python train.py --arch="crnn" --model="audio frame classifier" --dataset="single English command words and digits, spoken by a formant synthesiser in many voices" --train_examples=78125 --gain_aug_db=6 --n_mels=80 --hop_length=160 --input="log_mel" --spec_augment=true --win_length=512 --num_classes=41 --output_stride=2 --norm="batchnorm" --activation="hardswish" --depths=[1, 2, 2] --kernel_size=3 --stem="single" --widths=[128, 160, 192] --rnn_width=192 --rnn="gru" --bidirectional=false --rnn_residual=false --rnn_layers=5 --optimizer="soap" --beta2=0.99 --lr=0.0047 --beta1=0.9 --shampoo_beta=0.99 --eps=1e-08 --precondition_frequency=10 --max_precond_dim=512 --merge_dims=true --one_sided=false --adamw_lr_other_params=0.00086 --grad_clip=3.0 --magnitude_pruning=0.3 --steps=4000 --batch_size=64 --epochs=3.3 --lr_schedule="cosine" --final_lr_fraction=0.05 --warmup_steps=80 --weight_decay=0.2 --adamw_weight_decay_other_params=0.05
Rows from block 2 of a small audio frame classifier, named by matrix and row number. Each number is 128 + 24 x the weight over its row's rms, rounded and kept within 0 to 255. All counts start at 0. Numbers have three digits each.
After each channel's rows are labels from the 100 clips, of 14976, where the channel reaches its highest value: "responds to" is what is common among them. Only what is clearly more common there than usual is listed. The data: single English command words and digits, spoken by a formant synthesiser in many voices. In brackets: how many of the 100, against the usual share in percent.
# conv: width-3 conv (model.blocks.2.conv.weight, 160x160x3, each kernel summed), inputs 80-159

conv.144:118132091142150096132162110130139076157125113127123100126173089140131140148116117125165133131138102148112183142138121128129134138136151112132124158110139133174140129135095130127111121102155173138171104119124147113136145095129128132145128108
responds to: /z/ (46 vs 8.1); /j/ (33 vs 5.7); word: pause (32 vs 1.9); word: yes (27 vs 1.8)

conv.140:100112126129129172094136134135114102077143141178096118137094182124161128149095144161095152149172101125164112107140128116113116149151132139160156106138117120112152119143150110174129158111142094125056095130149126114103148121104155128133119119
responds to: /t/ (66 vs 22.3); clipping (45 vs 8.5); /s/ (41 vs 19.7); thin (high-pass) (33 vs 12.2)

conv.30:126100140152105150126112133129150143118128126138112094109087171130111135196129126129132112113133131153133120090087118167173152106157130124153119096146140128110130144105151087096113111134120151140098136141157114148089164129111126075090172117
responds to: /aʊ/ (51 vs 4); /d/ (51 vs 8.2); /g/ (34 vs 2.2); word: go (34 vs 2.2)

conv.147:101116223088173150113087084111120132120125124122106140111115162128138155124100221151118123125179135128150119131142128109128121146144133117136167127083172136146167108103136143156156128169128136134139103095177137128141138100122157133148142128
responds to: voice: child-like voice (53 vs 25.1); /tʃ/ (36 vs 4.2); /i/ (29 vs 4); /eɪ/ (29 vs 6.6)

conv.36:131154155103161105136150119128145155040121127133108153117095157138082131105161131064153102141113151147118136128121159118148115119096110116105090109088143117112118161116100131123117130109136118122121129114120126134147121087144102144124135121
responds to: /oʊ/ (62 vs 16.4); /ə/ (25 vs 9.6)

conv.155:148132157133176098128164134123151112137167096104123104123161131166116120131130142129116143134117088128131158108169134161127126119104131128109170110143109093166115133100097109145077126105131158130146124117054179125162148140114110125148137135
responds to: /ɔ/ (41 vs 9.8); /w/ (38 vs 5.8); /z/ (35 vs 8.1)

conv.49:083156136175101134142094157138114134134127098146189131151101117121123101091126125135089098087132140162106131149135122116128122141095150135115144127106094109089122136124117126108128110132151097170124090089154172112093125115092160135137118131
responds to: voice: deep voice (57 vs 24.9); clipping (46 vs 8.5); /ɪ/ (25 vs 8)

conv.81:137127105133108132128107148142107131119098125087142108135101095134138165145132076133139118159186125139145117132159142181120121126113136119099128135127128161133112116149107107131151130088128092115097128127111124080129163112116123133103111148
responds to: clipping (72 vs 8.5); voice: deep voice (59 vs 24.9); white noise (31 vs 12.7); /ɪ/ (27 vs 8)

conv.94:125142131136124142091119055156141113160138089097158144114149126194128114137130121141103131081132092162098174129155119157131147128105128133121147132148147089118068166127129125152128094117108150145094116131120148125142125098180132099090103150
responds to: /oʊ/ (42 vs 16.4); /p/ (39 vs 17.8); /z/ (35 vs 8.1); /ɔ/ (26 vs 9.8)

conv.47:124130152163129121131146127109093138118121162203082112145100109133128129113084107153159137151100156137156129160111104099104149108125142142129130139105150143151169071135134129153123133145144099102100098088133155154102106117147126106144121135
responds to: /ɛ/ (63 vs 15.8); voice: low voice (51 vs 25.4); /s/ (44 vs 19.7); /j/ (28 vs 5.7)

conv.58:153122134120133144158129122153108133151129153131155167131100077152125150121129165177153121134132131143158117117088144162101151138095099117099167096149176094166153111128165132138124140150139124087151099118162110104127149139129122132173159109
responds to: /s/ (98 vs 19.7); /ɛ/ (57 vs 15.8); /k/ (54 vs 15.6); /j/ (44 vs 5.7)

conv.25:126122092153122124118113128118128155156170110108116130135061132129122126145128093117167106109173154148142142115134090142189107165163167111106154124111159130165181133125113140098142116127128160155104097151125160096118122088141165117143093159
responds to: voice: deep voice (50 vs 24.9); /ɛ/ (43 vs 15.8); clipping (36 vs 8.5)

conv.11:079133161078160125075096148162113094146115134125088108096123128134141100128111098101120101131077123090128153171155100125136128111162122141166139116143107132111128111100130108107145103116132138123127152151132174129112148136122149096106127128
responds to: /ɛ/ (55 vs 15.8); clipping (32 vs 8.5); /ə/ (29 vs 9.6)

conv.102:092138115108092141147116129125131101163077119136189086101108132137145165108150085117154081090171189118130127163136128154158119161126110127123103128160154126186116128113137150144123103114109184114154142131140152098117123116124115140112121135
responds to: reverberation (74 vs 34.6); clipping (58 vs 8.5)

conv.73:126164108113113162133128180122128149128142089121166136142115133164175105126114135114041116067105132101119145125147123150150113125096123140145113121119134078138126159111143164128159147136129153178159141159153148144129132135138117086127136125
responds to: /ɝ/ (70 vs 16.3); /tʃ/ (32 vs 4.2); word: search (32 vs 1.9)

conv.91:133169173165155096111160123115161117128089105112112147094146098130108075132116141128165070124124125081145134119159131132130105105093090148120104141163107116100124143100099127118139109116117119132140176095098134118136133164107093107150141128
responds to: /w/ (37 vs 5.8); /f/ (32 vs 12.1); /ɔ/ (30 vs 9.8); /ʌ/ (29 vs 3.9)

conv.141:160132111154147084118109134132127156135126141079128123114101127115116130102128139136128125154126128096078131128148125123119138084174144113127066138126129138128115139117122155126095121116171149128212157091135125161135130140135111122097099135
responds to: clipping (54 vs 8.5); /ɛ/ (43 vs 15.8)

conv.142:138083133131141117103132119121152104130095133118140120116121098147089181101111132151180105126111160123161126110128137191116139111118133119081165120140151157185122110111171098116134110136162163120108097089108151147154134121164098107102130137
responds to: /ʊ/ (46 vs 2); /ʃ/ (46 vs 2); /p/ (46 vs 17.8); word: push (46 vs 2)

conv.12:135120125146105086079128132103135129113146095115105129097160103068133097123106208100152126186162127145128154128085117089111144111131109109133097119106096131112170115152128082146118135169126159109106119119103126176124115117139140144156143135
responds to: /ɪ/ (39 vs 8); /aɪ/ (35 vs 9.8); /z/ (25 vs 8.1)

conv.1:128134106128115119135095146120122137173173180133072097153090119108139170153110107128128147109167170163138087174140153151119130133111120134116130140171086114127093106122108136127141137087122124126151124128079157151129149108149147128117132137
responds to: /ɹ/ (59 vs 16.1); /ɪ/ (50 vs 8); /z/ (38 vs 8.1); word: zero (30 vs 2.2)

conv.17:119072157126118090126152146109117091120093102128165114119140104137120151149128124147139163106128140175123098121107142153155074142148104144152102099079124120103126149143126122117098105112120132129108171140054128120083121087127125077140152160
responds to: /p/ (56 vs 17.8); clipping (46 vs 8.5)

conv.70:116124125116190088120142154153097135103132166123137137065147121116152135197110133140091102113153118129120081162166130148115162146136139126164099155111124128095124136111122149129135093119101142190111135097086118123136136096112147138128124119
responds to: /p/ (75 vs 17.8); clipping (31 vs 8.5)

conv.3:090141104112098064111101129146077098127116110086108132134094101134156141119130118138168119162153103117124120128133117123118109160148098132117137144141110073119123129170116146175098112166127127113123107090117167135115143131159147167163100115
responds to: /ɹ/ (93 vs 16.1); /i/ (90 vs 4); /θ/ (56 vs 4.2); word: three (56 vs 2.1)

conv.41:112131157100126134090121135103117103114128139151133144119146113124147121182151163118070100110132168161149100090131089121087124126138117081118113116120106138141141142128121089130128143084129115089109106127128128104130091147128113150124082155
responds to: /aʊ/ (56 vs 4); /d/ (56 vs 8.2); /ɝ/ (39 vs 16.3); word: down (35 vs 2.1)

conv.138:120144134103169156090146136115148111128113186122128120120084090162159102150101170157105107123098130132141143148083085150102120156135125154105155134143138081123126120126136115130136150121107124093160147092103140104134122137169134168147076124
responds to: /eɪ/ (33 vs 6.6); word: play (25 vs 2.1)

conv.80:135110098120157135123116120137132127124183093076142135151111108099170113139130093105114102119146134112125174149134105151144092116108151116138118111127115160069142135116129157123133118116126145140153119177087123142162130114139150129169168131
responds to: /s/ (79 vs 19.7); /k/ (41 vs 15.6); clipping (30 vs 8.5); /ə/ (27 vs 9.6)

conv.64:108092114128148164123115151094103077114154183132128144183164128128158146155178157123136134110111078139104143162131128122129138140128166112132092115112082122108125152112149141130127107130091157166139146136128145105116120109095111109140107163
responds to: /k/ (37 vs 15.6)

conv.61:104140175148132179167118145130129119107123126072127111137103074154128118148137179116174153119150143171128111168128151152128104170119092115145128163148119126131111142139129144103152129122088120138128157128095116159125118130127145084088139124
responds to: /f/ (77 vs 12.1); /ɔ/ (56 vs 9.8); /ɹ/ (53 vs 16.1); /w/ (34 vs 5.8)

conv.151:125120151155070095161074097109141138119112134123138097131142129118147123037125124117141121165142163124128122177123171091127153158165136114123144165128148117147136127149142121126166131155114122146148095107144136126137120146155118097141105142
responds to: /ɹ/ (41 vs 16.1); /i/ (40 vs 4); /p/ (38 vs 17.8); clipping (34 vs 8.5)

conv.74:139150160119084144148102107128107100107134148122133117112098124100067146166142131115115153172176149070115149105169105130154134136168116127139097102177090136127163125123125128097128133140124123104130169126148104135128133117103129143072145156
responds to: /k/ (97 vs 15.6); /l/ (62 vs 27.9); clipping (32 vs 8.5); word: call (29 vs 1.8)

conv.16:136135184107151164123147119142098165131124092084117102121132107154123121117198157114115135151118133134164121133128115134175092106141078128115146124128090124142124112140130128137122089098173094121127126204137130139111092172110118124109122117
responds to: /d/ (33 vs 8.2); /aʊ/ (32 vs 4); clipping (25 vs 8.5)

conv.50:134178059143124132133134121170151143128145112162118124178109105134163120126157165091109161067127123190115122129096140139113096166119135116126172120103108108104149090133125095167133141102088176170103097112119178130122114104142134158135148140
responds to: /ɝ/ (64 vs 16.3); clipping (50 vs 8.5); whispered (25 vs 4.7)

conv.10:129149136119144129177105151141136093103131145107104125146155113169106121139099168078133111136164180123156158146096136116174127142151129112120094109101107140132121127137147106114170169163112159128128091163129131146150139119168110111106141098
responds to: voice: low voice (53 vs 25.4); /ɔ/ (41 vs 9.8); /f/ (36 vs 12.1); /oʊ/ (35 vs 16.4)

conv.7:116128116122109100158136131181101128095124121077113098129146163093114130117134117069043122130074135168131101151117117081134132125137115141126108117130104120128105122186129123122143140115129114102142137105137185105135143117118135155171111155
responds to: clipping (70 vs 8.5)

conv.159:109150080126135115107127139146123160108126107136116112155155080162150125123149160137148128130132127117114151083184127131116096119090170115137168144109130092110174088085152107150097108115119137115115140104130167175113093128139204158134134124
responds to: voice: child-like voice (57 vs 25.1); /ɹ/ (45 vs 16.1); /t/ (45 vs 22.3); clipping (32 vs 8.5)

conv.118:148152112127132094141130152133087139127172157156124134098113109131157105148145098093187128157123141155128109127149122134145123135105133136128118125112162175120123122125117162167112098126144119122133086081161120121131091125170149138135134148
responds to: /p/ (63 vs 17.8); /i/ (55 vs 4); /ʃ/ (33 vs 2); /ʊ/ (33 vs 2)

conv.128:143112163137165125179076121107140110143149131165124065103101113119148131181160158118128170127126132128103109128128128136081109114167101125153113105132100122136169126119128163127177132173157189158097116101108123129119075098126144135145144112
responds to: /k/ (71 vs 15.6); /ɪ/ (42 vs 8); clipping (35 vs 8.5); /z/ (32 vs 8.1)

conv.26:104100127116124118140144125090102147088183131133092113108126125129130128143126136117036103141122133111193097101088191100111086156113123135138136097137171112096090117121110128128114117124150106124140139150140141123152123115149105073115124103
responds to: /ɹ/ (80 vs 16.1); /ɪ/ (66 vs 8); /z/ (66 vs 8.1); /oʊ/ (65 vs 16.4)

conv.77:155105140111118140141118106080128127073133162104115105159150141136075139112123157151128126127108123128157136146128097114098165135142136128132093129108128136122165140137110113145139129124192096107133136145122111133129169091127148111163167118
responds to: /p/ (60 vs 17.8); /ʊ/ (56 vs 2); /ʃ/ (56 vs 2); word: push (56 vs 2)

conv.112:127119134110136123104147133160130111134153128143130097128152118124110130143122104112108139130138099134158126084113101142128116148139132138109148087140083113102120143123116095139130160134129128128087129128134134097150104117153148111140139177
responds to: clipping (60 vs 8.5)

conv.88:115149128145128117141106128124127154128110149129091106121037134122127128135131115113117123150120138146084134131142114107158146128132124154104157121131121102130128142113119094079130135160128125104135096117138128126121097105142122136106122180
responds to: clipping (48 vs 8.5); /s/ (41 vs 19.7)

conv.131:107122158083130134124154149122141072141157159119135103140188139086123065120102113138141109155115100171125122063128145127078166125154102146145141134109117150152135131093138132144124155133117135128157106115120098135165132139144149108108127129
responds to: /w/ (79 vs 5.8); /ʌ/ (44 vs 3.9); word: one (43 vs 1.9); /ð/ (30 vs 1.9)

conv.24:142098120121140137098093128108134130163131150148150141141140121094120134118139111150070156103159127119067136113128143129133128170104115136155112172103151119132103110114161123142093109115108099129107150188143097128148128139110125166137137150
responds to: /ɝ/ (44 vs 16.3)

conv.122:127142117112120135082126128128131115162128156157167139167111107116129149094145138158135127136128125150112106120130135114134124115122136123137106139164132181150116116131139125127138131130076136121166093100128115143118111134192121128103060145
responds to: /ɪ/ (57 vs 8); /ɹ/ (57 vs 16.1); /z/ (48 vs 8.1); /oʊ/ (48 vs 16.4)

conv.23:111128131123133098113166125097103126170115149147075128100124155115161147087131163114103103124192126102155127108106165151131141138077106144134140148128145133147102129108132099113149133117099138125193152138108139131123128103100136080112170090
responds to: /t/ (89 vs 22.3); mains hum (43 vs 12.8); /ɹ/ (41 vs 16.1); /ɑ/ (32 vs 12)

conv.150:139138091119163100103138136119139145106104120140086084178131076138087122139117119098108111128092146128129180116110103092148108138153130149148120151103137154121124164175105122170128116118114137170140150122173124092119141131130118108108117129
responds to: /aɪ/ (40 vs 9.8); clipping (29 vs 8.5); whispered (28 vs 4.7)

conv.139:122125119142129150145144146117108130118158137131160144102096111098116093144124146156047081062124134122081133140106070133125128107144182132124104141125103120078120113109128113130117127099130116155107089155166124070126119144128135131114133126
responds to: /ɪ/ (54 vs 8); /z/ (44 vs 8.1); /k/ (43 vs 15.6)

conv.110:131144094110106142121128126114121161107146120145110142126116183146140120114151102096146123107132109175124129123115159150135106143150136145138118122113166078144154106129172162124131167149121095128134149111091088162095166137125119107144089119
responds to: white noise (57 vs 12.7); clipping (47 vs 8.5)

conv.146:099138149100127158104146152118157144125168109154159123123145095092148104158142163114106154127108144100161111096123114109121124138142171134119139123118199091118148122132129148091160132147112151143134106092158105118114154128142112165073117113
responds to: /oʊ/ (39 vs 16.4); /ɪ/ (25 vs 8)

conv.127:101117131145128114124135146140147166159160102118138176134147119140107159104163128096182129149123150107127142135116113112122105121161118098129146123128125112179128170104138162100150130133124123169173113156112097117147112138144156095137126127
responds to: /z/ (43 vs 8.1); /ɛ/ (42 vs 15.8); /ɔ/ (32 vs 9.8); /j/ (27 vs 5.7)

conv.8:133119137131084114106132122145125107124092150133149086127100120087117118129129076139091110118136164101128165117139148128117102118141130122152154103080129156087113136131112133148130128168118144149138115114103116155154148107110141100151126093
responds to: /s/ (100 vs 19.7); /ɛ/ (36 vs 15.8)

conv.66:149097125158129157158105123140123157081145162119096167120112110168140132160083174130134115120128149151143143114110109136095154124131128153068170116135135157115129111105148139136165128141113084144124135145154157143118102147130111130124149128
responds to: /ɝ/ (68 vs 16.3); /m/ (35 vs 10.1); mains hum (33 vs 12.8); clipping (26 vs 8.5)

conv.52:152093131123143157127159137143203110128123135139099110113168141182130123143131144111103151117129097121135117124137131122122112116093094158145146152169071108138134151129099145187111130129169188106140126156114145139128133130087121106117100123
responds to: /ɑ/ (83 vs 12); voice: child-like voice (53 vs 25.1); /t/ (48 vs 22.3); /s/ (41 vs 19.7)

conv.117:092125073120174100149125122148118107105143106108135107106083149092140116104150133124172119120167102112128158147139115094140105174146155158127130156157156105122204122105124080135159128137128118176121091109109143134121139161163148102139105117
responds to: /ɹ/ (79 vs 16.1); /i/ (77 vs 4); /p/ (64 vs 17.8); /ɪ/ (57 vs 8)

conv.98:109143103147090121132128088155134108104097146125145129148121131132168127140129112128096114104113128091119111147129066110114129194130127132149143117156151134138114114183108119094133085110141164162081147162136112088091137115155142113088136114
responds to: /p/ (44 vs 17.8); /ɔ/ (33 vs 9.8)

conv.92:137166136135111151140101152124138152056142128116091113079095158125127121091147133120134134135128122159149125196115109145110148131138087134128126154109099157131105097137125142157123079166193114085128119115127134095115156149152116133125089162
responds to: /ɹ/ (40 vs 16.1); /ɪ/ (39 vs 8); clipping (35 vs 8.5); /i/ (34 vs 4)

conv.40:122126090152116178138058151188130157118150164105125102160092112137144092172154109102095148133125129143142107123113164182131105121095128111113136100157111128117137159089134095133127088134062105147148105133125179125109132104098153089128132172
responds to: /ɝ/ (56 vs 16.3); clipping (26 vs 8.5)

conv.69:129119121148139111069146092123138099110097197122101113133075123109154133123122118133148165114103118091135105135141128103151055088110090141157126146125097151139121147131145083152112097156123131156123137091115126157115135136140078148109093161
responds to: /s/ (56 vs 19.7)

conv.157:157160110164129147135097162130125118166111093135136105115124102127144131107142099161126079137098123128123140112129122108115135090105123133135137145134124116162138178138094171173107129120096163132102112132152113120111128129108116131168154125
responds to: /p/ (82 vs 17.8); clipping (34 vs 8.5); /ɪ/ (25 vs 8)

conv.132:100131134155123134121122124095097154151109174156131137148073084128140171179143143115123128128127127114114140128115122152171111154157104167140135123142146132143119125092172110127113153137161088118096139128092123127162103065136128113106079079
responds to: thin (high-pass) (34 vs 12.2); /tʃ/ (29 vs 4.2); /eɪ/ (28 vs 6.6); /dʒ/ (27 vs 2.2)

conv.0:170133105135148095133128128110128151111159111110143104116085130128138132134120121124179126138143108109149157130102096130113131118144144149110114146159147094123117161119111125129116139150083162125107106118113143119132150179133135086146184123
responds to: /w/ (37 vs 5.8); /aɪ/ (34 vs 9.8); /ʌ/ (31 vs 3.9); word: one (30 vs 1.9)

conv.135:137090110129176107097137169127096115088123126135157110147143089135127164141140102148106104168140123149152110157156118128118124102100152098126127121073103067166164102118121128118126134139152144147131139093118126130104142133109150128154176156
responds to: voice: child-like voice (55 vs 25.1); /ɛ/ (52 vs 15.8); clipping (31 vs 8.5)

conv.79:142129129135117042164142128145123096129120120080079094163105101089111101094170105090121128149148097124157127161139141125107135099136109132144096111148104132158175128099140128140146118110143110088142126128148114172169131095115107097118142121
responds to: /i/ (52 vs 4); /ɹ/ (52 vs 16.1); /ɪ/ (39 vs 8); word: repeat (37 vs 1.9)

conv.48:102122147110165162103081090139179153113159104143126109151141120124148134134125120094050129145105115119134144116124145110138102158112136126145149130149108072129140168132149121141113111121092131151110143148084114128140163108137092134095143128
responds to: /ɑ/ (58 vs 12); /ɹ/ (56 vs 16.1); /m/ (29 vs 10.1); /ə/ (26 vs 9.6)

conv.15:120128135154139109127138125152124114125126123133135148118109137146050085125088123150107149122127157111142094109117154142136173126142111119134138093118119143135165132115129120115121212104130170158137144124125132144134123118121141165129130115
responds to: /tʃ/ (65 vs 4.2); /dʒ/ (34 vs 2.2); word: change (34 vs 2.2); word: search (31 vs 1.9)

conv.5:141119160157138118139175097128146091138124144161102116128133128124102057128108159124145139094114131079147134128120098114150135096144161077117125138153100115165115139099130123110107155132117087146143073135109080124158131139154135137117112150
responds to: /ɪ/ (28 vs 8); clipping (26 vs 8.5)

conv.129:107128074115130146152085112111114111152159177129126132126145103122083127140139174128094138137144174128127114182094166108128090104112155127105120096141151138125112128158122151130145162128134148107108134166154117122133122117117128125108112154
responds to: /tʃ/ (65 vs 4.2); /eɪ/ (55 vs 6.6); /dʒ/ (54 vs 2.2); /n/ (54 vs 25.6)

conv.42:124161131105139178128075093133113137111113104130120168092101162150143127152136130138118122126089131129153110104135051128108141127138110142123130058116085126116150104103084155134152146129107152115142137102170130131164131143080082139131157130
responds to: /f/ (82 vs 12.1); /ɹ/ (65 vs 16.1); /ɔ/ (61 vs 9.8); /w/ (36 vs 5.8)

conv.37:104154091137187119129128154113127161110147122100084138156145106143185115152119148137165172133103106112141154137128105115143113126060125113111153133122134115103150149146136085128145076082172157171173138129086113143113095176156136106120132128
responds to: /ɝ/ (50 vs 16.3); clipping (43 vs 8.5)

conv.145:144122127152069168132120122106148129101113147120108104173140112160114128118155119075127143146089128151150146115092103137086144105073124075107130149121096143113128119114109119133143112103137134136159121133100171107118102121155067112128148126
responds to: clipping (93 vs 8.5)

conv.38:106147076130124122094103082125138115131120116153084095152127112128140108103131140128128121090131107142114118161115144096130162115149138149180114108144145106131135136088116128149121136112132108110113103130121122132127157147114131103118094139
responds to: /aɪ/ (44 vs 9.8)

conv.18:116132101103121113125094118093152108150134159126149084110159115099113058102157112104128085122145174113142143126110123142116120117176136152148100166162155135107122132114103092158090131129074121133129107142112109135113111112132115097123128145
responds to: /æ/ (56 vs 6); /k/ (56 vs 15.6); /ŋ/ (51 vs 2.1); /θ/ (51 vs 4.2)

conv.111:100103128107094133108132135134115127099107127138120081130104107127091133135109123128128152118148117128093099089106185131103110112155128152125144123147174099142111138120093127103161158103143127110111128134106124166145096128125107167155126124
responds to: /s/ (50 vs 19.7); /k/ (41 vs 15.6); /ɝ/ (35 vs 16.3)

conv.105:123099107115130085171141125119110164115112183138131173136161103128083136141104109101143114137113150169166069121132106139144137128130142082137118122093147146164144151132136107116107143151110130112090060124129127080142177133110114132128076146
responds to: /eɪ/ (49 vs 6.6); /t/ (47 vs 22.3); word: eight (43 vs 2.3); clipping (31 vs 8.5)